Rows from block 2 of the image encoder of a small contrastive image-text model, named by matrix and row number. Rows with one number belong to one neuron. Each number is 50 + 15 x the weight over its row's rms, rounded and kept within 0 to 99. All counts start at 0.
After each neuron's rows are labels from the 100 images, of 14848, where the neuron reaches its highest value: "patch colour" is the nearest of a few named colours to the mean colour under the peak. Only what is clearly more common there than usual is listed. The data: rendered rooms with furniture.
# fc1: MLP up (encoder.blocks.2.mlp.fc1.weight, 768x192), inputs 96-191
# fc2: MLP down (encoder.blocks.2.mlp.fc2.weight, 192x768, transposed), outputs 96-191

fc1.59:56 62 69 42 38 56 20 68 40 78 40 46 42 57 30 17 89 53 53 28 29 50 41 45 51 27 85 40 32 65 43 43 54 57 65 38 65 34 52 18 80 45 60 57 58 47 51 51 36 47 42 31 34 46 53 62 55 57 40 62 43 41 43 69 55 54 36 26 47 64 35 71 31 48 64 80 72 73 58 78 24 64 51 47 40 42 30 34 78 60 80 39 46 40 53 42
fc2.59:66 66 53 52 29 45 47 39 51 41 65 22 45 80 54 25 70 54 44 40 60 23 28 53 45 62 43 49 47 33 47 28 47 70 34 51 33 54 58 55 43 24 47 47 52 77 50 50 49 53 44 54 27 39 77 31 58 67 28 74 73 49 60 61 36 30 77 44 44 35 64 69 63 54 34 42 71 67 58 61 49 32 65 54 48 47 44 39 16 77 64 66 77 38 53 53
patch colour: green

fc1.14:58 66 29 49 77 46 51 47 72 46 60 52 60 72 58 65 19 75 58 37 53 49 26 63 45 76 55 56 68 39 43 52 56 36 45 34 50 48 34 36 28 52 53 86 09 36 73 41 42 56 22 29 34 56 67 54 54 25 62 55 53 41 42 15 31 39 69 41 66 60 32 35 55 36 63 25 73 39 49 57 28 74 54 35 63 36 39 63 39 27 51 60 66 46 54 62
fc2.14:40 65 71 52 29 78 36 30 38 65 45 40 42 18 39 53 57 46 12 48 64 46 66 61 38 55 58 21 48 52 59 79 41 65 32 51 49 38 74 41 67 69 45 31 49 29 49 40 35 35 48 63 39 48 61 61 66 20 53 39 35 37 56 68 78 60 41 62 53 38 33 44 69 75 20 51 67 34 64 62 46 53 49 24 75 48 42 56 53 11 55 56 19 69 71 52
patch colour: blue

fc1.471:47 21 38 48 41 48 39 51 41 40 40 56 67 43 44 01 61 61 40 42 24 64 68 44 66 37 50 51 57 63 66 69 56 37 51 60 71 58 39 63 51 42 54 54 58 30 68 52 46 19 48 46 74 38 59 77 31 35 48 65 37 36 63 36 56 56 56 70 32 34 58 30 52 27 57 70 53 45 42 44 48 21 71 50 56 45 55 53 63 70 38 36 26 52 37 48
fc2.471:62 76 44 38 35 49 52 41 73 54 48 53 66 30 40 64 59 51 44 37 51 54 44 96 83 70 46 64 47 56 52 38 53 46 40 35 54 46 47 64 37 53 36 68 59 49 48 68 53 51 70 68 47 49 54 46 27 60 39 31 43 47 28 46 98 39 48 35 22 33 63 50 43 26 62 43 54 70 56 66 05 80 82 46 41 39 55 30 38 71 28 50 56 58 47 36
patch colour: black

fc1.594:65 57 48 42 48 50 25 49 47 38 53 35 53 45 19 65 45 59 40 41 37 50 49 56 37 35 38 46 67 52 63 31 47 55 33 48 39 43 31 54 53 64 53 55 65 43 41 48 45 34 63 76 64 49 61 48 13 46 54 79 86 60 27 53 60 47 63 75 64 44 31 52 54 45 44 40 54 27 45 67 58 65 52 46 27 50 75 57 61 51 42 56 52 43 49 74
fc2.594:27 66 44 38 65 71 54 40 25 42 62 94 59 19 68 23 41 49 39 62 61 59 38 54 52 70 51 43 65 31 20 42 41 48 53 64 39 50 32 25 47 39 61 77 61 19 34 43 56 47 60 44 41 63 57 52 42 69 65 35 18 50 72 52 48 74 56 39 58 52 29 49 52 60 85 39 73 58 33 65 48 47 34 51 90 64 68 54 48 54 47 57 45 69 43 44
patch colour: brown

fc1.427:56 68 30 47 63 99 57 31 55 51 43 45 61 43 38 35 23 52 39 52 59 31 44 56 49 74 51 76 76 30 51 70 60 41 47 39 54 45 31 75 37 58 69 41 07 44 42 33 49 48 40 74 66 19 50 64 54 29 66 50 70 20 37 44 62 52 57 52 34 32 45 46 69 72 21 70 53 34 62 70 66 50 65 66 33 47 79 36 66 39 50 21 29 27 50 50
fc2.427:61 77 32 65 70 63 79 51 75 54 45 66 38 52 40 67 65 63 72 62 64 35 64 39 62 45 24 30 63 35 62 42 53 63 57 76 40 69 34 35 27 55 41 48 31 64 34 32 14 65 45 84 72 72 48 40 47 71 45 62 47 28 62 50 47 59 31 28 56 35 58 39 63 50 78 44 63 63 38 60 41 47 70 36 43 61 25 64 51 63 69 38 43 47 32 73
patch colour: brown

fc1.360:40 59 47 66 49 59 38 48 57 38 56 71 44 38 56 43 58 39 64 26 67 63 42 48 53 75 53 65 78 53 40 70 61 83 37 23 56 55 65 69 49 56 53 75 64 67 74 71 57 68 44 46 57 23 36 47 49 38 32 55 46 32 39 73 43 41 55 53 31 34 50 56 42 59 45 67 51 65 27 51 28 38 24 37 65 63 29 44 21 73 50 64 45 61 28 63
fc2.360:55 43 33 66 35 38 45 47 37 66 65 75 67 60 31 61 47 51 67 36 51 51 63 29 41 59 66 26 35 24 49 55 27 29 31 68 50 33 46 61 58 26 37 24 34 45 37 48 44 43 54 52 65 51 42 78 55 68 50 76 37 30 41 44 52 46 71 68 62 76 52 49 46 26 32 29 52 51 62 47 39 46 42 43 48 41 68 67 41 36 45 33 36 41 69 50
patch colour: pink

fc1.696:83 39 67 38 72 45 31 62 62 28 28 51 39 51 38 53 52 57 53 64 36 41 50 50 37 66 52 42 59 53 25 39 29 75 45 58 54 54 42 49 62 23 71 54 56 70 46 50 25 40 76 36 35 57 36 73 63 54 44 46 54 47 49 57 72 34 39 38 30 79 44 66 23 59 52 25 64 63 43 72 43 43 48 46 53 88 39 65 58 36 59 46 66 88 72 63
fc2.696:51 54 61 56 43 39 66 34 40 88 52 52 38 31 45 28 37 62 49 48 40 48 62 36 33 44 43 35 46 40 32 75 64 34 50 63 62 45 41 57 66 38 59 58 72 30 65 23 36 49 68 49 57 47 41 43 46 64 28 79 45 42 53 53 55 83 74 62 67 44 18 68 86 55 66 89 48 53 58 62 72 61 16 29 93 44 72 33 48 46 31 47 40 35 45 60
patch colour: pink

fc1.71:68 54 35 51 41 52 65 31 65 41 28 43 42 67 26 44 52 43 25 62 59 46 53 70 59 63 56 84 78 24 63 77 48 61 44 50 49 24 59 55 25 57 45 69 20 50 52 47 50 37 43 87 61 31 17 45 34 47 42 52 46 44 41 35 52 61 54 49 38 69 31 50 79 77 44 36 14 49 45 55 63 36 57 82 47 71 55 60 76 34 69 54 60 61 69 48
fc2.71:39 43 57 69 72 57 79 50 42 46 54 56 39 48 32 65 58 60 55 60 65 32 55 53 27 57 48 29 71 41 61 32 51 39 49 41 63 47 48 67 25 38 69 51 63 50 51 54 70 70 25 58 78 43 50 37 57 78 39 35 31 62 38 67 38 60 00 26 54 49 39 63 60 37 74 49 38 69 50 47 41 53 58 43 35 45 36 48 54 50 57 33 21 48 40 34
patch colour: brown

fc1.414:62 34 49 39 45 27 26 79 65 62 65 43 52 40 56 25 36 41 37 28 32 53 49 53 24 55 40 50 48 68 33 73 53 42 40 44 56 68 31 48 79 56 54 75 25 48 63 46 35 36 48 45 78 60 53 32 51 49 67 53 57 40 29 57 62 11 27 44 68 57 44 35 48 50 66 70 43 48 46 57 53 27 52 65 71 48 47 55 71 67 76 15 21 74 70 33
fc2.414:46 74 48 70 56 86 60 27 31 38 46 30 54 62 62 83 51 80 43 76 32 38 39 63 49 50 48 41 35 81 42 57 24 57 54 65 69 55 13 70 43 64 60 37 73 46 21 56 44 66 66 44 35 55 36 39 30 63 51 42 51 37 65 48 40 73 71 55 34 53 65 48 37 46 49 37 46 36 41 60 23 45 65 45 52 53 65 37 36 51 27 88 41 37 59 54
patch colour: grey

fc1.556:62 48 70 35 39 49 48 58 66 43 39 56 54 36 77 29 45 51 42 49 37 45 70 53 52 45 47 81 47 46 43 69 20 60 52 76 47 57 49 42 20 42 17 47 49 64 66 32 44 59 50 90 56 49 42 70 61 32 49 15 51 50 76 46 25 54 62 40 57 47 48 52 52 38 57 49 58 74 73 60 65 44 40 43 34 53 53 34 60 49 59 60 94 26 27 23
fc2.556:64 33 35 33 60 47 38 52 53 41 47 73 28 31 49 74 42 40 37 76 40 34 48 44 37 58 76 28 34 37 54 60 55 44 40 42 66 73 54 87 41 57 45 66 80 87 25 29 27 42 37 68 31 39 47 32 51 51 71 65 55 47 46 47 53 45 43 17 48 57 20 59 32 57 70 34 29 72 41 62 35 52 35 54 75 52 49 55 54 29 51 56 52 55 68 51
patch colour: black

fc1.162:46 31 47 71 56 55 43 45 29 54 42 65 61 59 62 64 60 56 82 56 50 43 62 63 47 39 36 23 45 80 76 53 48 47 47 49 58 49 62 30 54 45 38 58 36 42 39 83 54 56 69 26 41 59 57 63 41 20 50 39 47 65 75 36 68 33 34 43 38 50 81 43 60 28 43 52 08 19 47 39 58 31 70 44 65 40 68 56 46 55 85 39 50 44 64 60
fc2.162:68 51 69 44 61 69 49 25 65 63 67 47 52 48 70 77 29 33 48 49 75 49 67 80 42 58 68 38 38 45 31 91 58 30 44 53 81 40 57 64 50 39 59 34 48 69 49 40 60 26 62 67 30 44 38 49 63 84 35 42 35 47 43 28 61 38 60 52 32 60 37 35 78 59 54 58 41 45 48 43 33 55 22 59 16 52 79 57 38 62 34 50 43 57 40 46
patch colour: black

fc1.699:41 71 54 38 85 27 63 57 76 54 23 36 50 60 40 46 55 54 54 35 59 46 44 43 40 67 77 68 51 84 37 71 70 58 47 33 77 45 56 40 59 48 67 59 61 68 50 52 68 30 59 41 44 63 64 11 65 72 57 47 60 32 19 34 27 55 55 40 40 63 44 60 48 50 37 56 49 36 50 57 55 38 57 35 54 34 45 23 47 47 61 42 54 36 58 79
fc2.699:72 74 46 73 38 70 46 43 24 54 73 53 47 45 59 44 39 26 75 45 40 58 54 29 63 60 62 45 39 48 30 31 41 57 40 43 55 29 43 45 27 43 49 43 64 60 52 55 49 72 34 70 51 47 43 80 65 37 38 54 46 25 87 51 44 51 35 25 66 58 40 46 26 41 77 40 54 53 30 55 76 47 40 59 41 74 33 72 15 60 40 28 59 52 57 53
patch colour: white

fc1.546:61 69 48 52 57 52 49 47 60 48 41 49 37 58 28 60 67 66 37 35 55 58 36 60 74 67 28 31 41 52 24 60 86 13 76 50 60 84 47 86 50 27 74 33 40 66 72 35 57 51 37 72 56 70 72 49 11 57 71 50 68 61 46 40 55 33 37 53 62 51 58 48 28 56 72 67 33 24 40 35 64 45 37 51 41 31 39 63 79 22 44 46 50 45 40 44
fc2.546:54 52 44 56 47 66 66 62 35 41 43 45 42 31 53 61 40 43 44 73 74 73 57 70 66 58 47 53 75 63 48 55 00 44 40 41 24 30 25 44 49 67 53 44 48 60 52 65 68 69 38 47 57 35 30 63 46 66 38 57 42 35 32 64 48 35 61 26 67 19 55 66 63 23 44 54 54 83 66 74 56 60 77 60 39 20 40 42 37 55 55 66 56 34 45 51
patch colour: brown

fc1.570:43 66 45 27 41 54 49 46 37 54 43 21 42 50 35 51 46 58 45 68 38 26 44 30 53 56 27 36 45 56 64 58 47 59 72 36 40 87 67 51 48 32 16 18 32 57 64 53 39 59 63 42 61 66 53 76 60 27 34 68 44 47 53 86 53 60 58 58 23 42 50 51 43 65 50 57 52 53 39 67 28 62 55 35 40 69 59 77 66 35 22 22 44 57 46 74
fc2.570:48 61 31 65 65 66 52 70 20 49 49 52 30 46 53 40 29 66 60 55 43 31 28 43 53 38 32 50 46 21 46 63 74 32 87 57 64 05 46 32 49 39 56 85 54 49 54 64 64 57 60 60 48 63 55 53 58 59 40 34 61 37 47 57 28 45 17 64 38 40 57 32 46 62 51 44 35 61 79 38 44 47 41 36 40 40 63 37 54 56 28 51 49 18 59 38
patch colour: black

fc1.438:23 55 54 74 66 51 58 39 69 64 57 56 62 71 62 29 55 36 40 52 62 64 66 56 27 52 67 41 54 63 22 47 57 58 46 65 69 34 72 62 52 71 47 32 54 36 70 49 25 68 30 67 35 68 69 56 55 61 50 41 74 52 63 35 45 43 14 63 19 66 28 72 32 70 79 44 57 76 37 56 37 40 26 41 57 41 28 70 52 81 63 14 66 54 44 43
fc2.438:70 63 40 28 54 13 40 63 38 61 48 55 65 42 44 54 53 47 58 75 54 86 56 67 39 55 56 15 42 82 47 80 46 43 51 43 58 63 71 47 43 64 77 42 50 61 48 47 68 33 16 56 54 50 51 90 50 62 32 35 38 53 76 52 39 41 55 39 71 47 41 56 61 32 45 46 74 41 56 52 42 46 68 74 32 45 39 20 45 55 37 49 32 38 43 51
patch colour: brown

fc1.505:66 30 38 52 60 33 48 66 55 45 46 47 45 66 31 70 36 58 24 54 48 66 45 60 39 60 71 50 57 38 49 30 71 55 58 49 38 44 55 86 14 43 48 40 39 37 54 56 50 60 45 47 44 56 52 53 61 27 53 46 49 51 61 22 58 48 47 29 50 41 84 45 65 86 45 29 54 68 60 49 21 62 54 33 59 57 34 36 62 53 71 68 37 40 59 33
fc2.505:43 68 51 56 63 67 48 43 41 57 43 54 46 49 68 57 38 51 47 68 61 20 37 25 67 20 37 66 31 54 12 58 59 64 65 49 60 27 61 52 51 46 32 40 36 53 34 47 84 55 47 59 51 46 74 50 57 56 30 56 53 66 76 63 24 70 56 43 37 55 57 45 34 43 43 39 30 62 19 58 37 32 54 55 56 77 38 46 21 58 64 13 76 51 33 66
patch colour: black

fc1.642:42 38 72 59 65 54 35 59 71 64 44 66 34 46 01 58 39 51 49 48 24 50 40 47 30 44 16 55 27 48 35 36 54 45 73 47 78 69 55 33 23 26 45 67 23 29 31 58 39 67 39 73 53 63 54 39 60 40 44 37 41 35 30 41 70 50 56 20 76 43 50 62 62 59 77 79 47 45 52 42 48 29 54 48 70 66 52 46 41 56 68 78 55 49 53 59
fc2.642:40 58 35 52 46 85 48 57 38 12 40 38 68 45 66 58 74 58 60 35 57 48 27 65 37 58 41 55 45 31 35 45 42 67 23 60 38 55 22 54 51 87 60 48 93 94 58 22 58 50 63 81 41 49 50 24 48 51 54 54 51 60 63 49 24 55 48 68 00 57 54 46 39 56 26 60 56 26 66 19 61 59 46 47 42 41 65 73 65 39 55 33 36 59 43 45
patch colour: grey

fc1.293:41 23 67 41 44 24 55 58 64 70 67 42 36 77 43 54 35 32 49 66 40 09 42 57 27 62 15 51 51 62 73 36 58 50 47 54 69 48 37 51 47 52 27 79 32 61 46 82 20 61 53 38 55 66 43 49 31 36 77 49 56 52 28 48 72 48 61 63 30 76 49 40 64 77 41 59 29 43 53 33 28 77 38 66 52 45 48 70 66 59 77 62 48 57 36 42
fc2.293:78 46 35 51 37 25 59 44 56 53 42 33 62 61 64 67 55 51 55 51 37 82 36 30 67 66 51 56 54 40 62 49 51 56 44 38 25 54 27 37 51 59 73 18 61 43 39 60 63 61 39 54 34 44 47 32 71 70 43 59 42 40 71 36 57 69 47 49 70 35 26 37 61 46 45 37 52 48 20 30 58 48 61 58 42 64 87 48 31 56 73 53 46 23 74 39
patch colour: green

fc1.37:69 63 55 49 56 51 60 47 46 61 79 50 48 32 52 54 71 22 27 52 69 23 43 69 49 74 52 70 55 44 58 22 50 33 68 67 47 39 76 37 31 46 62 66 59 33 44 39 50 54 60 41 52 55 51 62 44 53 14 50 27 59 42 63 45 60 43 76 51 39 29 58 51 04 57 49 62 64 63 49 49 45 51 52 49 69 42 43 59 79 43 33 38 48 52 41
fc2.37:60 34 49 53 73 39 48 46 43 35 35 15 45 54 44 56 70 55 43 37 49 62 37 25 53 64 55 43 48 42 44 30 25 56 74 65 42 51 42 62 46 35 61 58 34 34 33 85 81 39 67 69 50 50 85 50 42 35 49 33 43 78 72 42 64 27 30 50 61 51 63 53 66 61 40 76 65 53 42 32 60 16 35 22 49 56 39 48 71 61 38 75 56 51 49 81
patch colour: green

fc1.754:29 79 66 53 33 56 60 52 42 46 72 34 57 44 54 60 38 32 49 79 19 55 44 34 62 64 12 30 68 62 68 45 43 50 27 48 44 70 69 67 50 66 51 64 52 66 30 32 67 52 46 49 68 67 55 60 52 40 61 37 44 48 47 51 62 46 57 23 47 28 68 67 48 52 53 67 57 39 28 26 43 76 63 39 51 75 22 42 78 49 58 40 65 32 60 49
fc2.754:27 79 57 46 62 57 34 51 45 38 32 05 56 30 48 19 47 43 49 48 34 51 39 50 24 12 59 44 47 35 73 28 39 65 73 39 49 44 47 62 47 31 47 34 35 37 57 62 38 62 72 41 55 62 53 53 57 41 58 58 68 76 69 49 37 40 52 70 59 60 55 57 36 69 53 56 35 02 52 42 44 37 53 50 46 39 64 70 63 47 59 57 41 47 76 56
patch colour: black

fc1.434:45 45 36 36 38 71 85 61 67 40 62 54 58 75 52 66 76 30 63 42 55 27 79 55 62 55 50 90 57 43 50 44 84 57 14 45 53 40 62 48 43 42 48 60 51 74 35 28 67 68 33 40 67 34 52 31 50 58 33 70 37 63 68 37 30 31 73 60 54 43 33 57 45 72 33 52 80 46 35 39 41 46 52 53 67 46 46 60 56 49 61 68 53 69 58 52
fc2.434:48 42 40 53 31 30 56 55 51 52 48 56 61 66 33 34 53 54 64 52 54 53 58 26 37 78 86 52 58 40 55 51 49 28 87 56 53 32 66 25 66 64 56 32 29 41 23 82 82 61 61 38 49 67 66 61 52 66 55 48 47 43 46 55 67 24 63 42 48 63 51 51 35 24 23 52 34 48 69 59 55 12 26 26 48 65 59 51 36 59 30 35 35 42 49 45
patch colour: grey

fc1.519:52 58 27 50 75 59 60 24 44 46 64 76 77 21 41 61 51 59 38 66 59 27 69 62 38 71 41 49 69 34 61 74 70 45 20 53 41 62 41 42 23 35 63 51 62 35 61 25 63 47 19 79 55 46 43 39 41 66 59 41 77 63 64 40 39 33 46 37 52 44 29 56 67 51 36 53 27 30 66 42 68 51 39 46 47 71 63 64 50 35 56 64 53 51 39 35
fc2.519:55 62 63 63 41 67 46 49 40 69 49 56 65 48 42 56 55 52 60 86 46 58 58 62 70 34 37 60 82 63 25 45 26 53 72 48 52 36 66 66 35 31 51 43 21 71 55 49 87 68 12 49 44 48 57 39 51 51 46 53 51 52 51 34 32 61 36 40 67 60 58 36 39 26 39 32 51 47 36 70 57 60 63 63 74 44 46 36 56 32 47 50 28 51 59 41
patch colour: green

fc1.159:48 41 45 63 44 36 55 64 24 45 42 32 38 46 80 40 65 49 44 34 61 45 55 59 46 55 69 53 73 61 37 54 43 14 62 42 63 52 47 62 51 65 67 88 59 50 52 38 49 62 33 49 58 78 59 17 50 44 46 45 35 73 26 49 44 53 45 33 27 69 40 71 44 40 19 34 44 43 62 62 53 64 61 36 38 33 05 60 29 60 57 65 90 45 54 44
fc2.159:36 35 55 75 77 57 53 68 45 58 86 60 38 49 44 29 33 49 72 40 43 40 31 19 60 75 37 46 33 40 16 49 51 55 62 37 55 62 60 32 56 24 33 55 71 60 46 44 21 39 24 67 42 54 66 71 39 56 41 70 50 74 57 43 64 39 52 34 80 62 51 33 36 45 33 58 46 46 42 64 55 33 32 38 60 65 70 75 67 51 71 56 37 32 55 54
patch colour: pink

fc1.511:52 56 57 39 51 66 47 59 69 38 38 69 30 73 45 60 32 42 31 62 44 32 75 47 53 67 60 25 81 41 65 46 51 33 50 47 53 46 29 50 44 67 37 71 26 67 36 46 30 51 55 44 40 60 54 53 16 57 56 65 57 22 31 44 31 56 56 48 55 54 44 44 17 54 44 40 45 68 57 76 63 36 46 50 37 45 51 51 53 26 64 32 74 38 56 61
fc2.511:49 44 66 60 26 45 38 29 48 49 51 55 70 49 52 49 37 49 48 48 57 32 88 64 57 68 75 53 45 39 50 66 71 53 63 74 57 57 55 44 75 47 59 12 73 57 57 55 39 24 63 60 61 35 68 58 65 71 30 71 76 39 56 58 68 53 51 59 52 65 40 62 46 47 56 70 48 69 52 48 73 55 50 63 31 57 41 59 38 42 31 76 31 71 44 51
patch colour: blue

fc1.205:35 59 45 20 54 45 38 38 54 42 50 49 69 46 65 63 49 48 62 16 42 54 36 36 46 58 19 66 59 87 57 76 59 60 25 60 53 55 51 35 69 49 41 17 41 40 63 17 38 24 38 60 48 45 51 61 59 69 30 44 29 37 56 38 60 26 81 56 71 24 34 83 42 45 37 41 51 66 29 61 31 55 69 63 75 42 41 75 63 51 57 31 57 43 22 47
fc2.205:56 11 60 44 36 41 85 77 42 55 31 20 66 61 55 57 55 32 37 58 42 54 49 29 36 53 50 39 64 50 43 43 58 49 58 51 53 81 32 56 68 38 57 38 77 46 70 75 55 40 73 27 16 76 38 60 51 55 45 39 52 27 52 52 56 53 42 68 33 59 57 57 54 68 77 36 35 37 78 84 48 36 48 30 50 48 30 15 59 44 38 52 37 65 55 47
patch colour: pink

fc1.459:62 60 50 31 64 48 52 78 48 73 49 61 49 50 52 60 39 46 46 40 57 80 33 51 60 43 46 48 37 44 32 53 56 55 13 43 35 60 40 55 60 36 55 66 37 58 55 50 47 34 44 57 43 77 80 84 34 41 29 25 66 25 59 45 27 68 49 56 56 44 48 55 34 19 56 33 62 59 45 40 55 41 74 41 50 69 52 57 35 64 52 61 69 41 34 65
fc2.459:62 53 27 34 36 53 48 28 51 28 48 45 50 73 59 48 51 55 56 35 44 63 83 31 86 48 35 55 54 66 23 51 83 33 65 61 50 13 52 57 51 47 79 59 52 52 41 42 50 54 47 58 38 35 59 41 59 39 46 63 62 49 30 47 53 34 38 62 60 61 69 23 49 66 45 43 51 42 43 40 51 35 43 83 44 55 55 27 53 63 63 73 85 27 62 35
patch colour: black

fc1.632:72 49 60 16 76 48 76 44 49 57 50 50 37 73 83 63 52 28 63 45 22 37 73 26 65 49 78 50 41 15 46 29 64 48 66 47 71 35 44 44 49 37 56 52 37 63 36 60 46 73 53 36 62 54 28 60 68 52 15 84 55 34 49 36 51 54 66 57 49 60 41 55 43 37 46 48 76 76 32 58 26 62 33 76 54 44 40 69 69 53 49 63 54 71 59 33
fc2.632:31 45 41 74 61 53 15 53 67 26 61 54 45 32 33 36 42 51 61 40 61 64 48 33 62 21 42 52 47 65 44 34 41 48 52 76 47 21 59 57 20 48 30 54 53 70 69 37 56 64 39 48 52 45 53 42 46 59 84 45 33 49 32 57 56 51 42 33 66 12 65 60 30 54 10 31 33 27 64 63 97 44 49 52 58 70 72 71 48 50 45 74 32 30 65 62
patch colour: green

fc1.711:35 57 63 53 38 63 50 62 37 49 62 33 53 80 45 42 56 35 68 71 31 58 41 51 45 28 48 68 60 62 37 55 31 78 44 57 37 34 46 37 80 29 60 78 55 48 66 37 45 42 64 49 42 64 05 81 73 53 26 53 63 63 36 62 44 58 36 40 42 19 41 43 37 46 27 43 66 46 67 45 26 35 78 69 59 58 41 61 63 66 67 45 31 36 65 39
fc2.711:53 42 27 44 20 72 45 71 48 50 34 44 53 53 70 37 57 57 10 59 52 45 72 63 35 40 54 32 51 53 45 62 38 44 49 02 52 48 50 49 43 41 57 50 47 73 34 89 56 53 53 58 65 34 43 57 41 74 63 59 66 40 61 46 49 42 67 58 43 18 49 42 54 58 68 48 56 62 51 65 55 50 36 58 69 50 27 53 47 45 71 23 49 46 60 75
patch colour: green; black

fc1.598:51 43 45 36 44 68 74 30 26 76 76 50 77 29 56 55 40 34 39 55 63 60 58 64 69 46 53 43 48 48 54 62 45 60 35 78 33 28 46 48 49 29 42 60 68 43 76 47 25 55 23 57 39 33 68 38 60 58 55 36 34 48 56 39 56 73 88 40 19 32 40 28 54 37 47 75 43 62 58 45 52 49 42 67 63 61 53 42 65 48 44 59 40 61 44 43
fc2.598:64 67 47 60 51 44 46 63 46 35 60 64 41 61 47 72 74 35 71 45 54 53 43 17 34 54 42 64 65 56 50 54 19 47 34 73 54 42 34 57 27 60 50 40 46 33 49 67 44 66 34 61 70 82 41 42 53 20 31 66 71 59 52 60 68 46 64 39 19 37 28 43 54 99 52 69 64 63 41 41 55 46 71 76 50 35 53 32 54 75 59 67 62 67 35 68
patch colour: brown

fc1.371:52 62 54 45 54 15 74 50 69 35 72 69 60 36 37 32 25 51 12 38 49 51 60 37 45 24 56 64 39 43 41 73 33 42 41 62 47 60 51 55 39 45 24 36 54 60 42 56 80 64 62 79 40 20 51 51 45 60 29 81 73 46 34 52 37 59 42 30 39 41 69 65 47 50 59 36 63 59 39 47 66 51 21 52 47 45 80 51 44 66 79 26 70 46 26 36
fc2.371:66 30 29 50 41 53 67 56 66 36 68 45 22 33 36 31 59 34 38 50 36 55 40 87 58 28 46 64 44 53 50 34 47 71 66 40 50 77 40 72 31 62 53 61 72 70 45 16 33 33 34 37 69 62 56 47 57 39 51 25 40 54 44 62 47 64 63 59 25 65 35 29 44 32 60 51 33 61 51 48 53 54 49 41 48 52 42 60 59 44 49 59 63 46 64 60
patch colour: grey

fc1.675:76 62 46 70 47 43 33 51 54 48 17 37 46 47 22 36 59 21 55 39 92 56 30 38 42 76 39 56 54 78 82 59 53 39 56 45 50 56 76 53 73 40 57 39 39 19 43 32 51 53 59 59 32 65 39 33 70 58 62 63 61 39 65 49 42 07 51 47 32 43 56 31 50 49 54 54 62 51 52 33 40 62 42 73 58 40 41 44 41 42 43 62 54 39 52 78
fc2.675:20 16 69 72 60 67 78 29 53 49 54 67 19 43 55 32 56 62 27 49 25 40 31 17 56 48 60 20 33 39 66 56 50 56 66 56 72 09 41 69 50 33 66 43 76 31 37 60 45 36 54 77 53 45 46 43 50 49 64 51 56 31 81 36 44 60 45 72 38 72 54 48 48 30 50 47 48 76 54 57 29 49 35 38 55 49 46 61 43 55 68 32 50 43 48 74
patch colour: white

fc1.296:63 33 31 39 56 51 46 31 26 60 77 51 73 57 43 58 59 50 65 54 26 58 61 42 70 47 24 83 43 46 61 51 54 61 65 65 68 54 37 51 27 39 57 53 49 43 42 63 44 68 43 41 41 76 36 59 77 59 52 64 43 51 70 16 06 68 69 17 58 41 48 40 49 23 33 25 63 56 33 40 53 35 23 44 38 34 34 52 60 52 58 58 57 74 35 30
fc2.296:59 28 61 55 21 20 18 28 46 42 57 43 11 50 64 76 65 69 67 37 32 70 36 45 70 33 62 69 45 57 50 33 63 40 48 45 62 66 53 60 55 52 40 50 44 44 52 43 46 32 17 46 47 48 34 49 43 49 55 40 30 70 41 59 52 62 37 61 64 56 47 55 68 38 27 25 77 73 78 83 34 84 27 69 76 59 55 68 71 61 24 61 43 66 41 49
patch colour: grey

fc1.551:46 61 61 33 58 58 60 69 40 05 42 49 51 27 49 68 66 26 46 23 53 74 55 45 38 36 55 41 60 73 45 13 63 48 57 46 60 40 45 50 28 62 40 60 51 41 66 31 56 47 52 72 68 58 43 25 19 65 15 46 57 44 69 28 48 75 99 54 52 38 40 50 40 40 61 63 30 44 51 44 70 32 42 47 40 49 23 28 38 23 51 59 21 40 63 79
fc2.551:34 36 70 74 49 21 58 51 59 69 64 68 45 50 52 27 20 44 32 60 51 24 34 51 76 50 61 30 59 53 65 48 68 42 61 44 40 31 68 53 47 81 29 45 62 48 56 48 70 54 64 56 13 67 59 43 79 34 63 31 54 57 73 79 38 47 41 55 62 29 34 47 58 64 30 41 72 69 27 50 30 58 39 64 24 70 39 71 62 40 62 74 75 88 46 47
patch colour: pink